A small image classifier, trained from scratch.
Training: muon at rate 0.0036, 20700 steps, held-out accuracy 100%.
Data: trained on seven-segment displays showing three digits, 195000 training examples.
Rows from block 2 of a small image classifier, named by matrix and row number. Rows with one number belong to one neuron. Each number is 128 + 24 x the weight over its row's rms, rounded and kept within 0 to 255. All counts start at 0. Numbers have three digits each.
Before each neuron's rows are labels from the 100 images, of 14848, where the neuron reaches its largest size: "top examples" is what is common among them. Only what is clearly more common there than usual is listed. The data: seven-segment displays showing three digits. In brackets: how many of the 100.
# u: gMLP up (value half) (model.blocks.2.mixer.u.weight, 384x192), inputs 0-191
# v: gMLP up (gate half) (model.blocks.2.mixer.v.weight, 384x192), inputs 0-191
# out: gMLP down (model.blocks.2.mixer.out.weight, 192x384, transposed), outputs 0-191

top examples: the digit 3 (62); green glow (51); third digit: 3 (41)
u.81:169129145132106125142121163145091106119124132156121132159091121132178125136123111138125126157182140121135159099146153120115125105111134119130156118162150095129160116112138150171142106142115147119175150180129115099154147130098097143160181136090094125129133136135131079064131134134146064137071115111074119147155134100147127148129116096134095107120144161104128049119114128160160116115115101145117122134063158133142107119130144116105111135137074094147129131148138118142113118096122099123140140135084122121155160138155154140139118174109130113153137163135153126140135112106089108153
v.81:134091125097150127148140108109122102116087105143187110111138147135140138173161144126125139121134126154116124116116121131103095117105106129124102101129093123108116178174154131140128138152117171115094136134130105151108104172096128116149116170153112173090101129115143097167096131135126169132106097138104156117115069154126099143086051121123162108105127123094090141144129114129111128163127156142126147140147128184118139135141085136092108119116174088128148116118154077146093139183119139109129147135092139110104170164134104111154123121144139169150105116144118166125115134147124147157
out.81:145126109144125132166090155146139117121091124149126109163135091140091099121121132143118123151124142124111160119138150115143117117138142145121105131163159152123130159161119112162125097142151155092163135132128102164120122126127133132108147142092107164119156108110128163090092141201121126172120139101140123121120095077092076063177134155109142122125144138141107121135128120096171150150123125159162093086089145148129117103144111098120136077110121152078113154136138144170139116098122153163142116131166099102114128104146172131106138103109125140124146145148122059129075153166130125123

top examples: red glow (70)
u.324:090171107115172154161102157125123122113116125128113139117106089125143090171148133105054117154121106087109166133136126128098104199120133108142145139109137134142143140146120070151104153126157131137143091115112158090124113154137161124166156136142097152135120119131151117128163091125153152141105122086114126105142109133155152158150136102102130084131113150106126139104135151165085143128103115130082159136131186139084108142166150153084113154143153116124108100116165127132152118141148107121133117136105133155101144131105138122154099115097118130153138123113061188117111140115129130161
v.324:128102084133147175145096150145094112095144130148152132159094145146098185156146086102126122144161119162114122112105074175114128159109122141134107129104105110118099103097136125134167107117153094164154060155131096132122117119149151125144125119147171123124136165112130150142105158097125116117160177099116179173158133119140148151136170149123164150142163091096133102108170118106136134098129120120100101113114153109159135118150087165110153106127151120093131098100159131107149161146132125117094140128137128153140152093153119091123137122120073115136126106137093149114116123107112154137
out.324:140125131133123105120140141147123124109168066117132094110143100122107119158112157080089160175143130127172132156071163159110125133141177087151128135107112133129101159133094130162148108107124115156140106102107102138128139105138154123093126119126091159141159155124127144084123120105163114151081144119102118092136110125124140160117124134108163111132113160174122076147138102118172125124152155154101161091118114063106136120154123158072122127121162146169134091121122099111122157151142156131131116124153098159149114116121104165127166122132115085167139088128150134117128126133145110170

top examples: red glow (44)
u.172:138159088141160127160149109099160149128128158154128151084120123125153139073128121134088116140121116126157127086103129136151102107105112146140094089130139162132129124105172119130106144107153115158131150077124163157096130079121111144083141141139155134087141113121102149118169128125116119104139142150127098129100089100079116091164140155122157196104160115140137133162121152114107140162117136124130112160166165119156116136138098115100145106111147165103146129101117127152124095137172133138140137101102127090170104127104184119103088135119128130155115137083128101171149087149130116097
v.172:086133142128132106096126140143097118139132111101116128143160112163100092140171118140135102110131148155064134128152128076149135148147146074117132121088127130121142160138165152150187186113138095137116124090053145120133141131132120130106133094138119149144135097126125138159129128112153100160120112078176190119117105134159110115120102173116119114139117085117096148138097186152129139135111101091129170122158132151132121136150117152128116137154156126141129124101140113154084155113136154117153100118144137095165136133099077111096118153117149119098121148125146131152136136098145114078
out.172:152126152159112154138131138129113161121117150160131160096143167165128151113140168162135167117112167122124123105182134109133094125128104147112122128122132102124101092127123126098152127132143120131121101134120094136124101098141099158078129129146158133100106088153130110154135088141078129150152105154131116116126126126166139110147120155046153127142118059128140104181140091157137139162117177112150126159100187130103130099093133148128090133111109133144118135072149085125149150128114114133121155146118124095136115126094116120155140138157138118127120092134099146099131076140163139185

top examples: the digit 3 (58); white glow (45)
u.45:138104118122108128110120112090190128111152123077157130111145124150162128099109131151104108125137155112097155129137147148100128152136164143140116101128099132146145126155133121115141113102177113091118154119075145178151101097106120110103086130108117118122161114134168143139120149143131135122126119155156119139161121133140124192125132106106078124122143111129132135135116056122148088122123164099153083148131133161109097160136117165186106090111110105160114154127166097082124136132145118122156150074134155133114118110145104103152138140143107159162099145137098089126138146183126159160
v.45:140137134095152142121120182144094066167144117129136126093134127127152152141164116117161124137139098119133169176171110119159146112150127125104117165139104111133122157129132117084142135101127110121121073137103135198122102117135130141120132137098111127116119145127161102096172131155155079101148110124142131135099128173135173153118142150110150135129156128138105116125151092111123130148140109164100124073155130169155123115115130099100121104086109139090132096142131143126127157165090133118125150144172111177122139089153108153127142110117109116072115107137088095102097106177130147166
out.45:109113129156119123120099098113145083140145165097099114096104117126106136090138120133150146071173110110137117124131114130131122155117137128153140147102123167147136166172159125158144145109166130116115143113135117071116137157116174115148111170131098121145089124107157098110138141162102120135120128118154106154135146142102125148121102110141125102120117111094107123105081080152129124155136086141150148116098143151075082126117144123147083090138164145162171185176121168103119144105137163086152133146096123127133163105105166112082125142135109121129149122158172124170115120116135139163

top examples: the digit 1 (63); third digit: 1 (39)
u.93:110178162101120156111105128120128113091101165156160089140135122121103119147128182115132140129133091092126102112155073134120160133144079123150138137086113135094117142154142145119055149112113118142118159140124174123096150120163098100160129118132138173106127122130111159146112143100160150116168152145128106151102121172150127129163146142093133115105128078108154086121115120102167110123140143133112122103084167107144115131097123112141153135124121075138113121135130097123090120127156121127164117147105137122161110109118069149127148170097162145150128181164125157144160143147108127114
v.93:150088140141144136096131175125168097126168081137120078128093159122103122126122122123107107113101137141135130113142150152100156128147120149131095121134100090149152135146145145114177128092134146138172157149176110138096082163125144128128146113152104151123119096126157134125098111186092141117127114134180121107151121094094145116128081118201104147128152136095130136080076126172088103123091128127159159155143096132107111126110099126109142105105134144126139167125147119105167142159129133129127108121124123149107150124106146124120118103142134087154149094150182144103127102146126163096
out.93:112152150107110137119139080082086190121108141162123160133112118179139113076130073162112118127163149103136120139144090148115122129147116101118090139177114128168136119178126115129151134131073151139124161140086147149172125108162148126153079104146150135112139129131104141144092113141120120159145105164084131120137115138140113109143129120159088123133137135151131160111131120128148138111117140158143141116127123111111157167074170096109125092143117147109137117103130169125140094122082082114123124106146147162102128135116149146090134122165135130107076110152146124138146080129178115113

top examples: red glow (36)
u.219:100155174117123144106129139105128090133123157153134095176123123082103118155124133119115138165107136131103142156139076126125138141134130129144146122124087079160090112135136141161126143103145120086142123097136135127120095146116179142101096135115152141157131148159143115154134138177125121123137099133077163119150149110173097139142192131138105113137151108141172139169115085111153087119081089165113130155151105142125120102147137119117141123144148158087122146112131116102163118080096087114126110089111124103141117132169067133133126167134110128120141141098129120135132139118191156161
v.219:099130096157094152135094139125166156135158083140115118115150156123107147115177095126091142103123094107111127103108117149153108126108147138085086094157089124074136100152167154091147079169115103143089100114144068175132129112138098137208109158145132086099122108144146112123152146137125150159130133108108144153139146128131176136129122149121141112155123164137115142143133134133135175144116109130134144099165125119132103161148122097103153169071121125137152099116149113099146118172140126134116141187140102141129171106119113117114140129137122088116114121114156137114117131136142131115
out.219:133150118126134140157127153143177127108137119168108115104104108116186129103136084121133131198131151120171136116097151089122122133095142149121092105144123118130114147128119159166088145155180110161132186172116127119104176120110133081156104133139159113091122142123137142138089124122130118111109128132156139163107134163106110136159112146129156113116118082112141103159162145113153121128140093097078186102141088105125101165123151099144116132130137145119104132108127107094142112116125163115123112104129110087139099120111128131146111154184083096081109125145126171142117126151144098152

top examples: dark on pale (100)
u.263:116118151076104135128178129125148150108150122114118149160081150151115139151142115115139135156106131115128147118086131109102118140151147095081103094136107132102131109150141103158098158126098161125140105081129133139157163123090095110089141087118089122165133107145136164146109128142115177146096158097157131148172107104126104114155114079143129135158157137128152149160098101128097103122153131097111154129103173127137063145097135202156118122124112139118120142114112124103111151113116124129134102143151128125176125101152118138126121145155075161181136142115166131109120153139159123102
v.263:106141157139087118106112180164115089105117190092160140154152116128173105104111141161177142163161150095107151135133114120105124117121173130109072152073163120174106135117085105106152114119132125130157127146138152142136143143154136130111104082122154142138130139153094133112124138159147157150111149128115150104141131092141095098179112122147116148084142123114086134132125161106147150120156146103145129082129127125179135101156156098131140130125104094082144157127124134092095104096136148122106123112167126121124111160093125092107156162099105119115107122136096121138119159136149110104
out.263:134101126133055105139075135166145120109118088116168149128089165139127156119120099136137169146137093147119155161186147105125141135113125151142169109141092118155094101115066096173165157098117149109113187117117122167133115098133120144070145100191140134107127098144125133114109102118124133138092124143134102142089121121085169123148144129118128124110148143111145112134106090135149160102101160136134121158130109137137109120169101123083107130144099123140132099091143116141130108152137126124161146148087152148117106118134134140158162151138132143139130102126125160163153104152149090118

top examples: dark on pale (66)
u.107:107167109114148110122123165094103138121143130129119101133104139128139120155141141145119147127195135162125061132087134126134152115121161148121159138141160146140129083143110172115122151102167087118153138121152135147073140141116135148164128141125107122086112096165091131134137153143091135145141072099135153142153167127112108144104120093153132131170092126137126133099118128117096122173124149102092055148134145135100098136072112121170093176103119087110125130140141126119135107131116133163134107105192130174114142124103150129120138141132106120154157122094078118143133150115137141127
v.107:120123169100125172120132145138143136181119136149097143082127123137116117060141151156099152131120167123151096102129134112139139113154110111087126150128132131142125129178130091125139146123127114184103073156135174112149133089132109111126141088178144123135061179101120101124118126144153104113138132142133109162152117161099143156132210111121141141134132087098112134154122103094129125136148118121131112116156101120112155115168143111164113168127094135116071085157138078167154114101116168141149111135135141115121128144146144138117116130138126109117119122120127116106085101096139115147
out.107:125125135146163149147111159096093167176135128116145094145154132120150133130131125153124114107121123149087169105152127153132111105140144140088174139113115092135116141126078085128139126140132102125090123063123154173082119100103176188130114130135152113138123135168146073121124083089138137162150130142137148075148155138123124107148152156137147130089120114160127141097114178145119159101114124147118134138123129129084123135165134168133123114106138103120116130115172141070162078128085163122106104118121107154132158120142121163096126116111103123116141136132151078125104140116161141115

top examples: the digit 1 (58); dark on pale (47); first digit: 1 (37)
u.150:126111121179086112130125157149151135113124177140115143097141138123143146131094154124164114128141179140136155112118128139172119097125087128093162111126104118122091112129118129116121101136150113111152120103140147152108114196125089163092132107110087092148134157112131101126141175121115111126133089139157139121118122144120094111072182157156156138094134117143111118125139172105080079149153148118047116147132111184110154160139129144141151103166118120153135108127096123090118106133096148111111158150131129091142146135095144120119137135163115137115163101138085156133108150129114115149
v.150:133150163162110157139154132129178116156125104158121152117137140089157125125150143112130115161101146146115105178125146114114099148092126137085123111148133097125114150129167127129128108109112108108103093110084137120143150139114121126118065138111124107147170124086154057180118106156140128107119136116139146124118089150161110108127138099116168114134147142137172104126143133125126138131137148108112161120103112163126138134116157193133109146114147119145108114113143145109149110154166112161099124060171134131086147113138141142092110136092144168090150069111164094088137124146160104136
out.150:117137162151119141119141161099109136116110150126133116133111141098122159116149155196117173113155143097160135095128131096120134091110155126137106114081119184119080118119118094124160134098170171091086119079097117110119132076089122143139158164169103119123092125146106160151152125104120142128099125116163126123090119118109151142173117119143138127127131150089111169119127084131131112143128140163151115132155147139114152117138159186142123135113161142156121141103085118139122099097169132129126154119108149116104118081157091101156088103136145139178118121136159163133133136107108120095

top examples: white glow (36)
u.131:125132138108155124130188188167135108160132127172124142116143121120117159118101171153096137099127141105067132092103116115160146153072154096116140115125141136096116189120121142174154180135114131103170134147131109095129126108118109145149158128114178099139086098157139126142114093138120158115135094101146130128148110103091121121143126134142145144112174123136117117097112120184140145126139128125130081136106104100109129094100083129132116139123130069152125171122132156147117157156146129090152123116108113123129128142127127170161148161134115087105154114117156152106122091098143095117
v.131:141164129107138134112122127107122095113097131153128126142122134085091123185142098141127152169128105120125107159157088105133133124151097113142100128150147113150120097167106102165127072118091163131126137131120149190126095128155126101116129113138137140112116131102159162072111166152121141118111137142132101171108119087142150182133144140122134109136132118120126108143125146118151128138102093138132101127093133156156151129112156099126165137116117095129187123135159126094121066131112133119115191151190146109123165143062089148125149097108124103152125079141123141134162113129149131146
out.131:140133094210125141155099122093096119156140173067142129128178133120125098139102144119161123177140088127134123134115113132113091155129125104128146138187121128148138132109126074122151147138133153109149147120121137169116141109150122152117136087136098107106122098109116115132084133133144134120145136104166101102118115123133116111171144084136141110148096176102175089096116144123147089138157124082142125090141129113158129097141130114167126119112124122166127082189109150154118101135148114132129084158148134160138125103143176158113148125131102167086109102144115128132107112139106147134

top examples: white glow (46)
u.177:166124141117090144091155095115129153116145106161129134175154082110124090124097112118155155154137111138167088164091075175104118127081134120144108138160151146116108156131122125126159157160088130123131152129118164159130137134128109112071098109084118111108138153146147115098126107126128101152100156147169110142135147125127132097109133112115112160095120084144144094170124119146157129116104107130087135163138135135140162088129096105138103130127092149153171092171138167115141106144110110109164120157165148126124125167129174134120143155163111117127105128141133114141087137143088099162
v.177:127138117160133135135149141172110109088152168129158172140110153148126109124129106156124127104129159117129109130083141143113103134129151146122124190151130134110140113138151099132111127082095132109121106113120138101180141148128101115110098078125109131130101130119125108146133172165155115145123132104137126139053123133125119175112127142126106133122120122121105101184118126118119124118099162101151107146166143121138130093146171113104137121111083123197058094162151141132157124070145115146159150113148167122135104121157140148152107154152167150097085128132125146096120082155109115152
out.177:075134116143164139154187165146094108145155137130137124116159177148104125115165154153142124167117152150162128114148122163113135117102136126086081076144131086102148092099153119114101134126157154092128113118116130116114150113112139120143171123147145171158099147134118196084128149067136138104131151138128132101098139132116120159110162149124148185112102107143094150138096128140121169104120130117146095145128134147142109134145126084141154150103146126136110166127140128134110102118105125142125119143093126115141124065148116128095100097119080169142107105090107167109116141122149124107

top examples: white glow (44)
u.20:136115141119118156115116135157117089188109103136169142176145117165154101114127136145110143130094132048119113105137119103139097171151176133145139115122183110153105115131093129142115100134131125115114129100151131152060108110102110141127172108081135124142125106147113118121088125117131117165153091129145116118164117131107134110116141150168118097145153126130156123155132100134089123126113165153177123140116101124134163169092092099188140147109119103122148101089145142140129114126101113122138080144136136155115143104112155142140118123185052140115149122111113151135139137159128142129
v.20:147105088089155139120109132103100152123163089155140132129111135112084113107104121123077099117113126152104122115129128136144142110082083092094099111135079171108162101121145102148109145109148143157098141110124150141165139150134141133142136131131144224096127158127142121129163120136076202162119089141111116130160123105110116125110105127143163104147144120125131125176150151146102158117122129092141130156123149118163127133113151108118121131110160146128100117162146136133171103161122150155173150154122146106114145086128137125129180082091129144115148127129120084151121142107111108126
out.20:137137098158168153131126092132142106110102128123123096153135154171171156139118110128107136135102127150137138158115109103071091156155163114155113135133119096140130121105164136093140146095154128109154120129135144110154093113116161150115112107160161146150091159071077166148131136120134157147196108122147121132124147132121105122161092104160107108162093135149124125161119133089133150116119132165136096120150147128135121155137136132123138141123122149108110103085127135107070104111161118094087127107177149144117173152119159118096110085151146141118124126155132116071107097143120164083

top examples: dark on pale (100)
u.145:142144080122132108097151075168139117158125151083064138166126128149133059131132139091141114112164104129116123121179162105111083122154120166143137066132138146122159113106153131128119142109126150132159140138143130134109106122124129100099142135168165112108124108099119116151155156109168118090125152161138160131131133116113133122139116127118120129118099097140127153138137138116138136126118132096139145117135131110090157109139123070098177158106127127145095142150156126089143092154157163134148133137130143094104188139101164126049139133106166106098156110156137121132117139164103114123
v.145:118122132127075112124141186124103110100154109128103125138139143166131137124120142142116141170081166092100141180130168111104117129116144125113133105124144117113115152110119155112114107117141130116156110117164149126175191115084111160156114142104114117113128109076106162127092095148121091078117099082161119157093119119091094114139170107124135087141119151149114130155115158148107129147162138108128126106139091212148101127127109147151142144134164119103129168112122131086115167138083149124128122146148140135130100124127111112164123158102107149150114138088149112157131175139126133132
out.145:118161155129128172166165136166134123082156142113134162169143089176144146158133127169171153113157122109127124136138104114089118140140126091161099153119162145141144070109124124129087108116131131138111109127151081144147145089158128122114117143107105125097141167136108119112122129086070113136112116105112150133110139058106134118148135095114130178121139103143099101158132128123146149130161137113146096132160122117129154099113168127192083156143115111153088107125106126118140126107164123134086106141143102148161139105123151137116140153132088116066115145131111132153127136126155087123

top examples: the digit 3 (68); second digit: 3 (34); third digit: 3 (33)
u.17:132107147108126099120140147131096077122153117088104118170112156119130115160146105124186098129134139171117133118148116154135134160170179162131107139149083125131146113137127117147130123124108169146137123160141158117115122157119134109129101130121106147125169116152139131143099096090103115118122168100115157172118148111101126106139119157100129121168124127116119064114096111140136101173069130166156124130130126150113138104092110128128168098139061164089138110100120154109118150119143152088130143099091120117146137127143122118127106143164155144174080158141138078173121113099118160137
v.17:100115151102117116085090116100134118140149142166116110130136123161134082147130125160114119136165118100105109108143153097119120126137092119171137153099149141150121171150148133156133135111133141130149126089122095109092147094066112103119154154173096146134111194148139082140083141094122115107134123123136138174126100144110111131155157086132105138119129124108105130134109114135111135128151087129111153103162130115059151158124112113078110130136119111159153161146107128147149143129131187182132094130084116129147121102133191154125157122125127146143132129141099180154136149132136131086
out.17:151149126169139143115149134137132099140110131136126120142130078173115141127122125132151125127134100116179157112098081134091118132145150086162137104128150148158125154138134147108177170147104113088151160122127146098105132112125120146117129091121101127112129150139102150151099097136144186145136081123086117105148137115115079096154117135143126158125110163146129153144132140126149170115113156128124121104097124145103140090150141153142091126151137121138159097111087080132106099156094152132136124053129200131117117110151140094113151172151160119104115174122096145146080129116110117098

top examples: dark on pale (100)
u.306:105150104139131142114073096100142122155097118152100173143129106139124089123118137157141104136110139128138135140152111091137083100119104137219103090067158116135128153062116100153079144118135129104152132141148129139099133163180125141133094148147137114138151141099108154117125110179132096107170168125125129135145128070133098117147134109106153103154115158119110146131104152138163131128127136138145115170144181134122150145126149113158086141142134099142096144142161175166133123107115124139121112138095109133116126113118176128121121131106106142090086105145132127160101135124158124118
v.306:110124146135080113134129125101132103177146111131116143127128145131124130130089125134118103117122163088135126119145162127088121164152107130144151114152162199152117149083134137141120106147140135139110108109178148097173134106070152109099177129117138095113170115050117137110130137138125107127136125123117123151118129132103105094081126097108173156144099191075139124165090152127112150095134125121099138147083119129144116102133163122146101132182092107114090132129113160108128120128124149123159105106148115148179151141141126144154139155105152142115123121136124136167122117145076109119
out.306:113091102132174101101142111125115163131123128088129101098143137113114149130163132119097140118138120125110106072156151122137102150135081125096115130114156121097150174107157163115162134096173106145125133113099108125132151120131142142150133168133120105159104126086174184180152102142162134127152108126151171089164126133143131096104109143152126131122115127150069123133121141107080142126099123116159123131079125145141104148125124134169159121093121117156156165155073106121115128090083124142100163146116112124164101116123128087128105125116122133130114160159116194120134118141152159157

top examples: the digit 1 (63); first digit: 1 (40)
u.296:097125132131131135129123148136095162092165104136128140146112119151136120104137110124157130126141130095098081113170131112133102120089144161097135101120136121148135126098153122125081107100118081142129131119140126122115093170135163115106138158148153130105160113162123135109093103133162164122185108164110108091082138164138115139157083143117159142105148113113099125130149099136113120154079149106112166124118111084148173127088139146120162114117105139128122087137136156114146168157124082151206159153110128120140163071131125143123144152108179119123179142152113108128097143107125141141
v.296:098120096145074160134115161112162129133126137130115142104134136150111146128130129081132141063179146112122114121143138111107147145157148097148146098105097079163155139114154155139138074105121098158045161106095173119110115130125128171104137114160086151125142131124155144160105098131110154139128148123152153094118098086090166150129128132118137156150144162122102112172103166147140166124134123142110098110123145105130142099082115139124128138136120141137087124099141133128125103139151122112112142108106093143110152151142122093163153117127132114149129152182142149108117126130132059110
out.296:156089097094149103140154120169153139181117133145187120148143106077152126109120142132121171136152142111127158115164107123116166146133153109132146140119139125110139115099115147086118114168134127103112120098117116142130098077128123134091110131167120126137093170085128126186095114107178087097104088114106147105164109116158145132127139128087163114119141124096109134137156141135111121103118125121142129135153176138088198134146097106124146146163123088173061112138121155128126108136085124149122110136173126132100130118116140163134162134133125166147126090115153123119110121132118115136

top examples: dark on pale (46)
u.69:140165165117116154125161091118090114170147134137087105162118169131130126143100168159127113102142130151129081097131136119143110137115111133147105098156141136150121162102110150139160084105128151184131151130163116128151106146143115099136093100103142103100106111203142139127114128118145127126109123140136107125138097086149129101130122102160174104133116141146119099115122132162097120138132123135155154114126140102077120142088084177121132111138176060163087124103150132152171154154115093097133125161130136140136138138122096123130170113100109123115158175105164147125141097126118096114
v.69:152087140130109137112155075133116115103101134104156159169136111099114142117165097195134170172116118125121136140101112105132178116115106115144106107140095095131138149093130136105101156154074120122166145140150125151103116144113132149165135155128124126116161154099151153069133130081136115136104138173127105108087114105125117145120141169108122163133137159096111146115136141080156123109150141118151144108105124160150177102156109139114191160078112146127133144114120115108107091133110151122133143154133147129181074126104148107141148104091161129141104132107127140112145113111133133157
out.69:147129123158132124177156125172136155109109128088106157150160127152145130100140121119145144118153125159107112156109124134143116121084125071104200148113131134158123119102113114129177141142144140082098134113138144136122091153098127141125107067180152135154129116145113147136087168143164136103102161131147059115130100111103149097124130146099128117129101138094147110129094118152159128094132113101110123073097080145128126131149108134186137139129092114094125102167103141124110162168135124127140129158148144146132156128133150122077136096140141166108100105131135128121147141176131116141

top examples: red glow (48)
u.206:154100121142106114129089100143081094101162132119159133149147077138145130124147143138142116124108146155121205126149103086052109178128103148146128145137088138125125131115164129127110161076113163170072126165133158159117094107110145143104156155137089080110123123147132112111095163134134115141139121126107144148114173113115147119158137125119101141111119125110141142162124119140100129139115103098136134155157122120117159137110141132140167155112123154070157137130185130092165140097133109137135124157155126132121115141138105113128069119148131109148153162119120181119111086134122120117
v.206:147164123093110114114119117075148129131093147069144129091108142125142127091095120139153132132134131142091123131158080155130120094144075120120136102103073117164107135151146122141130150115134138131147119164108163146134133092177122108132129094125119103124160129128131155171109113147120168143109104131135114168094163095131119115146135108136114138134152119144114108134146116106167180141093108125125135120140104107143136154127107129093117164155176159146130198175097162087103119080128145153121161122089111141163183125140136144111130137131146130138075129120122161117096148136153091088
out.206:141132117122161105149160142150170162070149128103108140113132100139159156166151159144151163117126125144140130114084159132100148150127157155115095104127120085129109162150135113112156121108139151126118132133147074091133142117113139124104131142097119118137101092147163093110158098095143154066145171091087164153125153113119136146124115100183124132117131093167161121127095184091096063124146145118139154132149123117139109130101112119150094129113108157127121150130115132115131140168121120114099123128072128163116141107108144143091136146112148128106157145133086129155093115150093136169

top examples: the digit 1 (81); second digit: 1 (51); third digit: 1 (31)
u.97:089138085145161126154100143130123116144117156097151106148109120150152153157102121083166131107132203106114111099148142191136134143125131128138166122120155124179132093118142133130099117145095135162089127117080141069150108161091126093115136135134101132131139141110162141121145106106124087126180087133188169097169134149116130105165104136132152113157118117123116163147149110136146106149123089104117106125151144113132135089112120144135148145159152114129092108166099141168106102138138099143109127096114139126125131168150147153110113138104129158118138105163123106110090101106139089137
v.97:106125183110150106130138120122127126130147118154131132100134146148155116131080155122117106191066134106152109092166120118158077159107148133157113148098141110094096133148087129109146173064065136101089134137122151096123143130135138111125148158165143137159156132150121154146106135130087140117139083147104116146104133099124110112152143145110129088132154132095129113145164166142135158137103101161148113135120137138117108131138170149127067165150127118160134149126123136122118105144126167157113107120131162134127098135109108110106133140146133139133121063103092119159176098150125098159
out.97:113115145161117114111138113108131098110169092143104120138120139134132117128137088152127171110104112107120108145124088163105119148108142130157152123140070148122138098129130137134079153096124148137126123160129155152134143165182134117144096096087175114110167134093097170111135081128143137154131103149095176149103163116138169106144146080126136138130095130114149115155101116119101179111161155106136146141107151134098123140073133167073125120112129103102121120101143112149127133137117122156102192107146133141114144130121126075109132109123100164200140143143111093142147136149152118114

top examples: dark on pale (99)
u.41:125138106121128161155142128086114134167157158134103119136124124136117077090120132078184122094130128082132117174136142127148138119113144088112130119128192114101133100114134147135101175140104177110141121104170145112115142134136121163135126134164118156141108107141111149076089142142152113103163135106122122113164130132155127079131149160095147124122106128150127109120115123148136167154134170110155158127129115133144180134125111156098099118137166126132124120094136154153091110148142159155181123110158124118112132120131101071110094104141129132174123109105110075144073088127138095104
v.41:112120155119156146145143145137116150133143125159148148125111132123125130132147116116079112163183112121132185139132163080150138091140149100140128149136142132139192130106110115139152133142160089153160139127165137133106151132135120137140137146128111114132105131066150124145160115133117148141084122093139079143111065162124127159141107095157126132134088113140124114137121133114132089150140152066138073107099166122134161172131125125118144157108130150109117143122155129107127116107145133085056133095137120145102126139095114068132136127117161137132089131109132178128124130111052126115
out.41:118114136118149117106112144167121141133096119128107104121158161147152153115149156120089125116135142105130126075146135170085133132104158188119136153155119114159155129104141119102146081120110130152068141115073116117091129124111135104080142114130145137083108132142110134134125122116106100147113146124146155082129105103111164154106180137124159110127119098111131121131097147118135138126121149132074167146091105123168124152123165137146149115144120140138124113189126119141119130102151099153089115114155121128162129143153132150096160171080174174075113159094157143145136170134103124160

top examples: the digit 3 (82); first digit: 3 (49); second digit: 3 (27)
u.294:083125135147137090121122108117117141130102137121085112096123128134131098115104116102095133123152109104144087137081104141136122158126090170105128162111163182107115107077157120109164117124123124129104145147122104148105122123131113129169124126074116147131158084117121115175139148147099115141112161107109101124146136152147122165115088117119153115132184158115141123137135133111100127134124139083158084151170153108108078116134111173145126105112121137136197136100131125151100126156095119107133141141145154119128139122179152188115133171120107148089135147130183127173134109141142136169
v.294:103121120115150139110119152133122136157112155148142115102179155090174144114142130120138107143141114154142160108133116122140132128169130078122136079111115152123115156181139177105140107133135145125129136112109081152089122098075143149157143118118150125114130143148124159101126113074131136137108133105185145105088132101154115155152097159096114152096081108086123126146114162090152127138170127162154106125158073191103102119169133124106089105138117126115164073154113159137117132096139117142111121143117130129107127136104139107135102185121154082121155132143110097134124110116131142130
out.294:139132137178145115140116089115071152118144120107170081188134104121155102175132101142132149121152163117153104116111120164174139123112154112118141131118110105114118123126148092121145110088112140177120112079160165135156166131141137162134111149096094088147174148115109093128160144101129116125098108113110132129151148132108093158098135148151109162104117141110141144120182104168126102127105131129109088137088157106137091108120133146130160130118136124131120105093078159156138121175126100118152124114111107150131107109135118114127120123120099152167169155142104158115124161120088177108

top examples: dark on pale (100); the digit 3 (65); third digit: 3 (42); first digit: 9 (27)
u.175:124088132148162096128117115111116143097143106168110139146147137127125132144144110099159109082115115119085131172055100150110137115137125114122125127103157102111119096123154136154115130125126151097145127137123117151094145125105125137099104108100131137157127120138118117109131192183153132150108121052128140146145170162123128115098148141124129152166167172109173146129088092150116120158162146171153111102157167088116161142142074130121142134161184130117096150144107107125115139136100149145116148174080106108107117136122087117133151122123094125098136120131136099141109147142147154100
v.175:103130082157103170110126127134142128141114127106153136142115177083107128128138138134129124155162133162132174088158137170101110108142176152144166109136070104123132154125149089104121145128135109136086145106121100135133104195142137147137162124130144148097111155171170117118105094107138126125109148172096090114142131119125115140141107138125164177145123099142141139128131162160159140104125097112112167107132102122114115155125127107101132114121119115131079104145157164136100094168096093109144140137135125137103116138138090082081140130144161073107099092148128131114123134144151183123
out.175:148181153152108141156121124136114142126135118171084145108161105165145095118094158146159136090169102166152143096125120144115169194110126166113085146150163149100131110156131131117098121144130151115148126134161133112134118085139088110107097151103121124114162126121163165091108096159109146112103149150096130156086103113118134122126149092116142123099149125136131130133101108123142148143136138114099158110122152138106118103114107132146058137152123137151123109152154169087146093154126094136134135142117164151133146143118132100118130131156133108079144109122139079148114106111144050157